A small class-conditioned image flow-matching model, trained from scratch.
Model: 32-pixel images, arch unet, activation silu.
Training: soap at rate 0.0029, 15300 steps, batches of 384.
Data: trained on small renderings of single solids in any pose, 14.9 epochs.
Rows from block 3 of a small class-conditioned image flow-matching model, named by matrix and row number. Rows with one number belong to one channel. Each number is 128 + 24 x the weight over its row's rms, rounded and kept within 0 to 255. All counts start at 0. Numbers have three digits each.
After each channel's rows are labels from the 100 images, of 14848 (inputs lightly noised), where the channel reaches its highest value: "strongest on" is what is common among them. Only what is clearly more common there than usual is listed. The data: small renderings of single solids in any pose. In brackets: how many of the 100.
# convs0: first 3x3 conv (model.mid.1.convs.0.weight, 96x96x3x3, each kernel summed), inputs 0-95
# convs1: second 3x3 conv (model.mid.1.convs.1.weight, 96x96x3x3, transposed, each kernel summed), outputs 0-95

convs0.31:111123144144073138094135103139123147126132083108133092126101113134126096139123121132117139129161099132141124134107077146177099094128150134079109103129112127101128152126183139097081155133110134136126177162154147134118117095184146145147117143103116116147118075129099128117141150076099128122
convs1.31:108114139163124150159103125167120126151132093156141123130110106149172091166163129124109105118136117130135135129085137132128069141114092164110091137102132132157097144138135133082162129177115154112163086193098136120121135144133115105102163139085149125120121094110130141129160163149131140127
strongest on: metallic (72); light from: right (65); sphere (62)

convs0.82:092138126122110116106137178139128106162105143113152193120121139134100081118163148130103135113125106130136122152191145110117102122122129130114136136114147136109168134072121118158134183160142176060089133149137106138120113113082116113136128131116117128089092170110123112124137130145125109125
convs1.82:119124149145118138111097132116103142112123135099136110135142112176110111111099093138154134147161154139161098151071086144135154128125069109121142118121147110124138122165142060144142128090114085140130117089127150114151143126116125137107129116080141161169140100171114091133107115084128123169
strongest on: cube frame (45); spring (42)

convs0.69:134123113113156137175104165138120188121162128166167192116095131075085129129131175153148150125123148058151123142133110126119113131104116142120090118114133083111125142164118162105115147148120101170129096117133117108113127143142153129122133117129115123129106142126176151096135156116121105130
convs1.69:061144116109131155137122161082135138120123111143156128149124130160128143155069110105127144079159145199158094138139091120154101105136120112136153149122150135063132137144128156147162124081126131144145150145135104152135134147096126118129165133144142132131129116123114144147157113149106182122
strongest on: star block (36)

convs0.8:135117118164153094078106125104127162122125150103088125143115119152129128133133157114136143134081106130134129126159132108125148136094158121140142153116125203126120151127140089164157144140126183143070124140190127146132117154129192098117130098116135122138126122137128144080122148171137120152
convs1.8:109124152130127131125142147149165114135144150126140158110106133126126183109125103124187120125116109108148076169121190135101097107136080144143109121168149123080119109167107113123098083132117121143141111160146131125126146136171123095155153142095114167126099114109141111101150111137136126183
strongest on: spring (88)

convs0.15:129127104094147093142088139119149109145152137162122124132129097140126132115148128106133152134055142103122119092184123106147115131113086131143111125168098076119100129143127130116138204115121092064116160104122119105130114168101111120114128120093105132135123133088109098147140120100125113116
convs1.15:154118164145140119127111177092109115112131122098106116109133146132145088129135115134180109119145146133193122148125159161159141128130165132096142105059156154140136124161106094128115161148169136137120149159086097129120123141132142135148114122076149137156122148126141104099116131155157148180
strongest on: cube frame (55)

convs0.68:111139123159140151100134099116079080099132132135157138132115138110149155132138139119126129142080113144120125168076126130111122140106126124150123122145145118132139101115112169090110164185111082116087126127101134147092096112060155104129135148101117113135137151136119152144116141053120110112
convs1.68:166113112122079156162118167143108121127125120161137131100125146109094129078117139144176142124124116160118117151114157123125103145137143113146122103128097186122109140137144106092120123139161128126116098117146189113097107139120119155107108174127108101102172127146118125145099088078081098144
strongest on: spring (29)

convs0.19:096085126161116097169123108121122128136119144171141147147151150113079135109158107095111038087095107131123128116153138135126119116113129139126107130138131154153111174132148095119138150125104112221149125105153112156109152121119168143119128109136134133141100112113124117122112158114135125115
convs1.19:128131107127120128097151129121123134137132148075150130109079124107139094150103136162164142143131180088173124105087117091108140091144137118145135133109125136070128101133096132136127120137113160081118114166115130128139115134154130074159119128116152104122154124178124134154146134174118161183
strongest on: star block (47)

convs0.79:130114118117122114130134118124126099165128109126152102146149151149124150122093155115135114130155111160097103123172119139114109119118121103124103150136126134118146104132139180137145160139101163255104123147093131146110124157142118139139153120122134121092141144147127110144149146126174126139
convs1.79:158112092114167117097149140162129099108101162128128126116113148113134109138157125148095108157065141091143109107117117110142105125136158153136116122123150162206119134095136138146125097100146104140131163101121134133074117115133135118180090148142144143136120120133143183160140131156098099106
strongest on: star block (37)